python train.py --time_shift_ms=50 --num_classes=3 --norm_position="pre" --head_dim=64 --subsampling=4 --layers=14 --pooling="mean" --learning_rate=0.0012 --warmup_steps=670 --weight_decay=0.1
Rows from block 2 of a small sound classifier, named by matrix and row number. Rows with one number belong to one neuron. Each number is 50 + 12 x the weight over its row's rms, rounded and kept within 0 to 99. All counts start at 0.
After each neuron's rows are labels from the 100 clips, of 14976, where the neuron reaches its highest value: "strongest on" is what is common among them. Only what is clearly more common there than usual is listed. The data: synthesised sound scenes: up to three everyday sounds over a background.
# fc1: MLP up (model.blocks.2.mlp.fc1.weight, 576x192), inputs 96-143
# fc2: MLP down (model.blocks.2.mlp.fc2.weight, 192x576, transposed), outputs 96-143

fc1.444:46 54 66 67 32 49 49 57 62 53 42 55 32 71 58 50 50 37 48 46 36 75 61 65 62 63 62 63 55 61 67 58 20 65 38 60 69 41 40 46 45 73 41 55 37 49 58 60
fc2.444:50 60 21 52 45 56 43 43 42 63 32 55 76 51 30 39 49 48 50 37 34 42 25 44 56 58 59 63 46 64 51 53 53 41 51 51 51 55 58 40 54 62 77 76 50 36 50 64
strongest on: vacuum cleaner; electric buzz

fc1.244:62 60 64 51 60 64 59 47 48 58 41 57 54 86 37 48 54 32 60 77 59 45 49 64 69 43 45 73 42 53 62 55 56 63 65 55 66 40 31 74 47 43 28 32 44 39 31 40
fc2.244:60 41 50 55 61 50 50 53 46 49 57 49 37 35 52 39 41 75 47 57 50 43 42 41 43 48 34 43 66 47 39 30 73 45 66 37 37 56 71 41 52 32 57 69 61 52 54 34
strongest on: chatter; wind

fc1.106:41 35 38 36 50 40 49 39 56 54 70 37 35 43 52 54 54 55 42 46 44 44 32 36 53 36 26 34 54 46 32 35 53 40 54 36 42 53 54 36 71 54 49 59 74 44 55 41
fc2.106:64 55 61 55 81 48 41 69 35 59 44 49 52 40 42 38 47 37 41 58 68 33 43 48 51 37 54 42 52 47 48 47 65 46 43 54 44 64 47 47 39 52 47 62 47 68 67 57
strongest on: background: none

fc1.254:32 62 45 67 49 59 76 53 61 58 60 50 57 60 60 56 52 48 62 65 65 48 36 43 61 44 44 53 67 52 53 53 45 59 76 52 50 42 52 58 67 55 35 53 65 41 37 32
fc2.254:46 42 55 60 80 61 61 59 39 48 72 52 49 55 47 46 57 57 71 74 72 64 55 51 63 39 45 53 56 67 56 44 33 52 63 56 43 45 51 48 45 49 29 47 55 51 47 33
strongest on: number of sounds: 3

fc1.422:27 51 49 41 72 54 62 42 60 42 58 40 47 59 64 54 55 41 56 56 51 37 50 46 60 26 44 61 70 65 51 56 47 60 65 61 52 40 33 48 74 58 26 41 53 32 41 32
fc2.422:52 36 54 39 70 41 58 51 44 59 75 37 46 48 49 52 69 53 59 60 66 44 54 38 49 34 30 42 59 60 58 36 52 54 54 49 46 57 47 42 63 47 25 52 75 48 45 35
strongest on: background: none

fc1.14:58 67 66 38 66 75 63 41 41 66 46 55 60 73 51 49 61 39 62 72 57 60 54 60 51 43 50 66 45 38 66 62 62 61 66 64 67 45 29 67 51 60 30 23 52 44 32 44
fc2.14:51 36 59 57 59 42 58 43 47 65 53 49 39 44 48 49 49 68 36 54 54 49 44 37 44 48 39 43 75 49 51 33 49 42 64 38 31 62 63 41 53 27 55 73 54 55 53 35
strongest on: chatter

fc1.263:30 52 33 60 55 56 64 35 43 47 60 35 46 61 60 53 56 42 51 57 59 32 46 43 60 31 49 47 64 60 52 48 43 48 72 50 51 43 40 55 70 61 41 52 66 17 40 28
fc2.263:49 45 68 47 68 43 63 56 47 67 64 36 46 51 46 50 50 33 58 51 55 49 52 48 40 42 40 48 63 59 46 40 46 66 48 61 54 55 46 45 58 60 39 54 62 74 55 47
strongest on: background: none

fc1.277:49 72 50 75 42 39 63 67 56 40 46 62 50 65 59 52 51 44 55 71 58 51 51 50 81 43 66 67 65 62 47 52 09 44 46 53 60 50 49 56 60 68 44 56 46 54 51 68
fc2.277:61 65 33 66 41 52 52 67 51 68 41 66 78 64 48 49 45 30 50 42 33 59 23 46 58 61 54 57 50 65 63 61 55 60 49 73 70 50 38 69 57 54 53 49 46 49 54 58
strongest on: number of sounds: 1; text has "quiet"; electric buzz

fc1.108:65 57 52 56 62 57 58 41 42 67 40 54 72 73 52 54 58 32 51 64 59 43 49 60 58 36 50 77 50 52 64 51 53 66 65 53 72 43 41 68 57 50 37 30 48 38 35 37
fc2.108:51 42 58 57 59 47 53 53 47 57 58 43 39 36 41 44 39 76 45 64 56 47 36 46 45 41 42 43 78 38 39 37 56 47 57 35 35 57 68 49 44 26 49 75 59 65 50 34
strongest on: chatter; wind

fc1.67:38 38 32 36 55 42 55 35 45 47 63 35 41 45 49 47 60 54 44 44 47 27 36 27 55 36 31 35 52 40 41 41 50 39 61 34 41 62 53 45 59 53 52 55 67 41 53 40
fc2.67:52 42 63 46 85 51 38 69 40 58 45 45 50 39 40 48 47 45 37 59 68 51 46 50 55 28 60 44 43 50 37 46 61 46 43 41 44 63 49 51 37 48 55 62 34 63 49 54
strongest on: background: none

fc1.253:39 54 48 61 48 51 64 48 44 46 60 48 51 48 44 37 56 63 60 57 48 33 39 20 45 36 32 53 63 64 45 49 64 43 75 47 47 48 53 54 65 42 57 50 73 24 35 18
fc2.253:60 54 45 47 77 60 43 72 42 73 41 58 68 45 33 45 38 39 48 62 68 31 52 43 60 29 53 48 42 52 42 39 47 45 36 52 47 46 48 55 35 60 63 60 47 58 44 66
strongest on: fly buzzing

fc1.511:62 68 73 47 63 68 61 33 53 72 52 59 64 67 41 45 59 27 69 69 60 52 48 53 55 43 48 78 44 55 61 67 52 63 55 73 78 46 34 69 59 52 21 27 46 44 33 42
fc2.511:52 37 54 47 53 52 58 49 44 54 56 41 40 37 52 49 47 67 41 56 55 46 52 45 48 46 44 50 69 52 40 36 59 45 51 42 30 53 65 41 50 25 55 71 57 56 56 39
strongest on: chatter

fc1.558:59 29 61 41 46 22 51 55 59 41 52 22 40 49 63 61 57 38 18 46 51 56 60 63 67 53 54 44 56 33 36 30 28 54 38 46 55 62 58 37 39 56 42 55 35 58 66 65
fc2.558:36 39 61 59 53 48 42 61 71 36 50 40 43 50 61 59 45 57 47 32 41 64 68 62 21 45 52 44 51 51 59 58 56 46 26 47 51 42 54 39 55 39 54 48 49 69 52 70
strongest on: number of sounds: 3; quiet level

fc1.110:45 47 54 44 52 31 53 45 54 35 68 43 33 41 52 44 45 42 43 61 75 42 38 43 42 40 45 33 71 37 33 41 38 52 53 25 54 64 45 40 56 57 40 48 56 51 58 41
fc2.110:56 54 46 61 53 61 40 79 51 56 38 50 78 44 48 35 43 42 53 47 69 47 39 59 70 49 76 55 49 54 59 62 41 48 53 60 55 52 37 61 44 61 42 38 36 58 57 62
strongest on: number of sounds: 1

fc1.502:63 64 59 47 61 69 64 47 41 67 46 57 63 70 49 56 58 39 61 71 54 52 64 51 57 48 51 69 50 59 65 64 51 65 67 68 60 49 46 69 59 47 24 35 53 39 23 38
fc2.502:59 44 53 57 52 41 51 43 48 50 61 50 38 39 43 45 38 73 46 57 50 47 48 41 45 43 37 44 61 43 42 41 67 40 58 31 35 60 63 43 45 26 50 68 62 59 65 45
strongest on: chatter

fc1.567:32 57 47 68 53 49 78 54 57 44 54 49 63 67 54 50 41 47 66 60 62 37 39 35 57 38 45 53 75 56 46 56 49 58 67 57 63 43 46 49 70 57 32 50 64 46 34 29
fc2.567:66 43 66 69 64 52 58 64 47 58 48 53 43 56 52 36 54 42 56 60 71 53 44 48 68 46 52 58 60 62 44 49 22 51 58 69 46 53 60 36 45 46 24 53 49 52 54 42
strongest on: number of sounds: 3

fc1.162:40 37 54 45 62 50 68 36 59 58 72 38 41 69 60 61 72 37 60 59 60 51 51 56 59 43 44 47 56 69 67 50 41 68 45 56 65 38 28 52 67 56 43 28 62 57 37 42
fc2.162:55 37 59 36 59 41 53 42 52 49 72 44 33 33 48 49 52 62 39 46 51 46 47 39 41 39 26 36 65 48 45 35 54 53 54 30 24 49 65 38 49 45 43 58 68 51 51 33
strongest on: thin (high-pass)

fc1.260:52 46 69 57 45 44 59 61 50 26 54 41 49 75 73 60 46 34 51 41 43 66 65 62 65 55 61 68 70 57 58 64 21 58 53 70 58 56 39 58 62 74 28 45 33 47 52 46
fc2.260:39 55 29 52 44 57 47 57 49 70 44 56 61 52 35 40 41 48 36 36 41 48 32 37 63 46 48 61 59 54 54 61 32 40 55 47 55 36 55 51 64 49 73 65 51 61 70 65
strongest on: vacuum cleaner; electric buzz

fc1.259:54 64 52 50 61 71 69 54 40 68 45 61 61 70 46 47 61 25 65 69 58 48 57 55 65 47 46 76 55 39 67 58 61 59 64 48 75 38 31 71 51 52 28 33 46 28 38 41
fc2.259:60 42 50 43 57 45 52 49 46 51 54 49 41 41 48 42 45 71 43 52 53 37 43 43 46 43 41 38 68 43 48 37 59 38 58 36 26 52 63 44 49 36 56 65 56 50 54 35
strongest on: chatter

fc1.530:35 42 48 39 67 49 68 29 60 64 56 42 46 62 57 58 74 38 55 54 55 53 50 52 55 36 46 54 52 64 68 46 48 63 43 52 60 36 42 62 63 57 29 39 62 48 42 56
fc2.530:56 37 58 43 55 35 53 47 52 43 73 32 36 32 58 49 51 60 43 44 48 46 50 43 38 39 30 38 63 43 37 32 53 52 59 36 33 60 53 36 49 42 47 60 76 55 53 36
strongest on: background: none

fc1.84:65 63 70 49 57 78 57 46 43 67 47 61 67 69 47 44 53 48 60 69 55 58 69 64 38 47 53 78 53 53 60 71 58 58 64 52 67 54 41 75 48 33 34 36 48 42 33 41
fc2.84:59 50 55 59 62 49 58 46 51 63 51 53 37 37 47 46 43 65 44 57 39 43 52 42 41 52 43 34 62 48 32 28 60 39 61 35 29 49 71 42 56 29 55 70 62 50 51 42
strongest on: background: none

fc1.19:68 55 67 41 54 26 48 64 38 36 42 57 53 68 44 33 38 22 39 48 65 43 58 48 62 48 50 52 63 35 38 49 29 52 59 58 68 80 43 62 36 63 44 48 49 50 56 51
fc2.19:48 55 48 56 42 52 38 94 52 58 30 71 66 45 55 47 34 61 45 47 41 67 51 65 50 58 72 56 46 56 51 59 54 58 39 62 47 48 60 54 42 46 63 66 33 64 60 68
strongest on: number of sounds: 1; background: none

fc1.228:32 40 55 29 73 49 53 31 59 49 59 40 49 51 63 61 74 46 49 50 52 57 46 55 50 20 42 54 47 58 59 50 50 65 45 51 56 40 44 50 60 57 31 47 56 37 35 47
fc2.228:44 35 62 46 64 44 55 44 53 54 74 36 28 29 54 49 60 66 45 56 59 42 51 29 28 38 35 33 59 46 48 30 61 44 55 32 34 52 61 33 45 33 47 49 69 56 50 32
strongest on: background: none

fc1.92:70 73 61 42 65 70 68 48 48 65 42 56 74 72 50 53 61 38 62 66 61 47 56 47 65 51 45 73 51 56 71 58 53 69 64 46 72 36 42 69 44 49 35 33 37 46 32 40
fc2.92:50 43 57 51 61 44 46 46 48 53 55 42 38 37 46 39 43 77 50 51 54 42 48 47 36 39 43 35 60 48 37 22 66 43 67 37 31 57 63 48 50 29 56 67 55 53 50 35
strongest on: chatter; wind

fc1.177:69 38 51 48 48 26 38 57 55 64 51 35 45 39 46 42 46 45 22 53 60 46 52 53 68 50 49 40 46 25 28 41 29 41 31 27 42 61 60 41 26 47 53 53 47 58 65 65
fc2.177:34 37 51 45 46 41 63 50 72 36 62 38 41 54 66 65 59 49 50 28 33 66 65 71 33 62 42 49 62 69 61 47 45 56 45 47 41 39 44 46 69 60 30 39 51 51 53 48
strongest on: quiet level

fc1.486:59 70 76 50 55 67 41 47 45 51 49 61 53 70 46 42 50 42 55 64 48 55 51 52 36 36 56 72 47 49 66 66 65 57 60 64 55 26 34 77 44 46 43 40 47 35 30 33
fc2.486:57 40 57 61 48 49 49 52 45 59 54 51 43 41 38 45 53 73 45 62 49 38 47 42 41 45 32 37 69 49 42 25 57 47 54 27 34 53 68 42 43 28 55 76 53 51 50 34
strongest on: number of sounds: 3; background: none

fc1.421:63 72 57 46 67 73 66 33 43 71 52 62 61 76 54 52 65 30 61 72 51 49 64 46 61 35 56 69 53 60 57 64 55 56 57 64 63 46 32 61 57 59 26 31 41 41 37 40
fc2.421:53 50 63 59 54 46 53 47 40 51 62 53 35 48 40 45 49 72 43 56 45 41 47 37 45 44 36 47 72 48 41 32 61 46 56 31 30 51 62 34 49 31 50 71 62 50 58 31
strongest on: chatter

fc1.534:33 54 46 56 57 55 73 45 58 42 64 46 44 53 64 56 52 44 61 58 60 39 37 32 63 34 49 45 70 51 46 54 42 54 75 44 56 53 46 45 69 62 35 45 62 34 36 28
fc2.534:51 45 48 54 76 56 70 52 47 79 65 46 44 56 47 47 66 41 64 64 69 38 45 48 56 33 39 59 59 67 54 30 38 63 53 52 44 54 37 55 55 56 29 53 59 59 43 46
strongest on: background: none

fc1.51:35 46 47 37 71 52 65 41 64 58 56 54 48 60 64 64 80 37 61 60 54 46 50 51 60 33 41 49 46 57 59 56 52 62 42 51 58 42 37 57 60 65 33 38 54 37 36 43
fc2.51:63 44 60 37 58 47 56 35 47 45 70 38 36 33 46 42 49 70 42 52 50 47 50 35 35 41 34 35 68 53 46 31 58 47 57 31 40 52 64 43 52 33 45 54 71 47 45 33
strongest on: background: none

fc1.561:33 51 61 69 44 51 53 53 56 36 63 50 55 56 58 51 51 49 59 74 58 41 41 32 60 34 41 45 53 62 52 55 48 59 65 46 46 49 55 50 73 50 43 42 58 34 53 20
fc2.561:40 38 53 50 70 81 55 67 37 78 42 50 56 59 49 45 48 46 50 79 59 44 64 67 76 48 45 47 54 55 39 42 36 55 59 51 43 32 46 56 43 57 45 56 47 59 67 64
strongest on: number of sounds: 3; background: none

fc1.533:41 61 33 58 50 60 69 37 38 54 48 47 54 49 39 43 61 56 55 65 61 26 22 31 60 40 37 46 65 57 46 47 58 41 84 43 44 46 44 55 72 56 47 39 63 23 41 31
fc2.533:52 43 69 36 87 55 45 74 42 65 48 53 47 42 42 49 33 51 54 44 52 44 36 49 48 30 53 56 52 62 39 37 50 55 37 53 43 62 48 52 54 44 41 72 55 70 53 53
strongest on: fly buzzing

fc1.546:50 33 68 57 47 56 48 44 62 73 54 50 52 53 45 56 62 49 63 56 61 71 66 70 48 70 60 49 65 69 63 49 50 66 27 58 62 35 53 48 48 31 57 43 43 73 35 64
fc2.546:70 53 51 49 52 42 57 38 39 51 65 56 49 38 44 38 45 58 49 41 39 39 41 44 42 46 39 43 62 53 41 41 59 39 65 46 43 56 59 45 43 47 49 61 66 49 56 22
strongest on: quiet level; background: none

fc1.560:52 56 69 65 50 29 56 56 49 38 53 46 51 62 70 44 43 32 59 61 59 52 59 58 76 45 60 57 70 50 42 60 15 51 49 60 49 56 53 45 47 61 37 54 43 45 48 56
fc2.560:47 62 30 59 39 41 46 73 51 70 32 61 66 63 40 46 62 27 60 44 40 55 38 57 55 61 56 57 34 61 59 58 45 52 51 50 62 53 53 61 67 54 51 59 52 41 54 63
strongest on: number of sounds: 1; quiet level; electric buzz

fc1.13:73 71 42 44 63 70 71 49 40 65 49 52 56 72 37 50 50 38 59 70 62 49 57 45 70 53 39 55 62 62 56 76 56 55 64 57 66 49 33 63 46 53 38 28 42 44 37 30
fc2.13:56 53 61 60 62 46 40 51 51 45 57 57 31 44 44 45 48 64 41 49 54 48 52 45 39 43 39 36 64 40 42 26 73 43 47 34 31 52 71 48 45 25 54 77 60 57 55 39
strongest on: chatter

fc1.160:48 32 70 40 62 38 51 56 63 43 45 25 20 57 67 66 50 49 34 57 52 56 55 46 60 34 50 46 58 44 52 41 26 65 32 55 50 54 53 35 39 50 32 52 50 60 61 59
fc2.160:43 33 60 39 53 31 41 55 47 34 61 25 24 35 66 46 52 67 39 44 59 48 57 46 45 33 43 31 51 33 35 35 47 31 47 26 36 71 58 26 47 55 41 46 56 44 66 57
strongest on: number of sounds: 1

fc1.327:61 30 51 44 57 25 42 53 42 22 54 56 37 42 62 48 45 40 44 39 60 49 58 46 56 38 43 41 61 48 36 45 26 50 31 27 49 58 61 36 38 51 44 52 55 41 70 48
fc2.327:39 47 52 76 48 52 32 76 55 42 46 55 69 59 48 62 55 39 41 33 62 40 48 51 54 41 65 40 65 42 56 56 55 52 44 47 60 47 51 58 65 62 41 54 48 57 57 61
strongest on: number of sounds: 1; background: none

fc1.47:43 48 60 37 76 52 60 44 58 65 51 40 41 64 53 63 68 41 54 63 51 59 44 52 60 33 46 50 50 60 72 47 48 68 45 61 58 30 34 49 55 51 24 38 57 54 49 46
fc2.47:50 35 55 43 60 37 54 49 53 42 69 34 32 29 60 52 54 55 34 46 48 50 40 41 39 43 25 30 65 51 43 30 52 46 54 37 37 64 52 35 50 38 43 58 67 51 60 41
strongest on: background: none; siren

fc1.66:31 57 65 45 46 32 48 53 56 35 58 54 45 53 66 43 44 57 56 48 57 51 41 50 65 45 24 50 68 57 41 40 48 48 62 51 44 61 48 59 65 57 42 57 81 52 54 31
fc2.66:65 68 36 53 49 45 47 64 44 68 31 70 79 60 39 39 43 30 41 56 68 49 41 50 66 70 51 58 56 63 60 56 27 52 66 65 62 41 40 60 55 57 38 46 37 46 55 52
strongest on: glass breaking

fc1.541:43 43 77 73 47 39 35 86 69 22 34 47 34 42 81 53 23 57 40 54 42 57 59 60 47 52 52 52 58 52 43 56 27 46 40 61 56 55 62 45 46 52 38 54 33 66 58 52
fc2.541:52 73 39 57 52 61 61 55 42 91 35 72 75 68 33 44 43 21 55 70 39 51 56 53 69 61 58 68 41 47 46 53 42 55 75 74 72 40 29 72 45 58 55 49 38 52 49 66
strongest on: quiet level; background: none

fc1.61:50 50 56 39 43 62 43 40 57 64 49 44 46 45 40 49 70 52 60 59 55 65 59 64 19 60 54 48 43 58 58 50 61 63 26 51 50 24 39 60 52 39 69 42 49 54 28 64
fc2.61:62 60 51 47 57 45 51 39 41 47 51 55 42 28 50 42 45 65 58 49 36 35 45 41 44 46 43 40 66 49 42 34 59 46 73 48 39 56 61 41 41 43 52 54 63 47 55 30
strongest on: number of sounds: 3; quiet level; background: none

fc1.154:74 56 51 47 42 46 61 44 25 71 60 66 65 61 31 26 45 38 59 69 62 30 35 26 56 48 34 53 64 44 46 59 55 39 77 56 67 53 49 55 53 53 41 38 62 48 40 24
fc2.154:63 44 63 42 64 59 39 85 51 38 34 60 64 42 51 40 26 69 54 45 44 43 46 44 44 44 52 53 42 56 35 54 60 55 39 44 34 59 70 56 42 44 53 80 40 75 70 59
strongest on: fly buzzing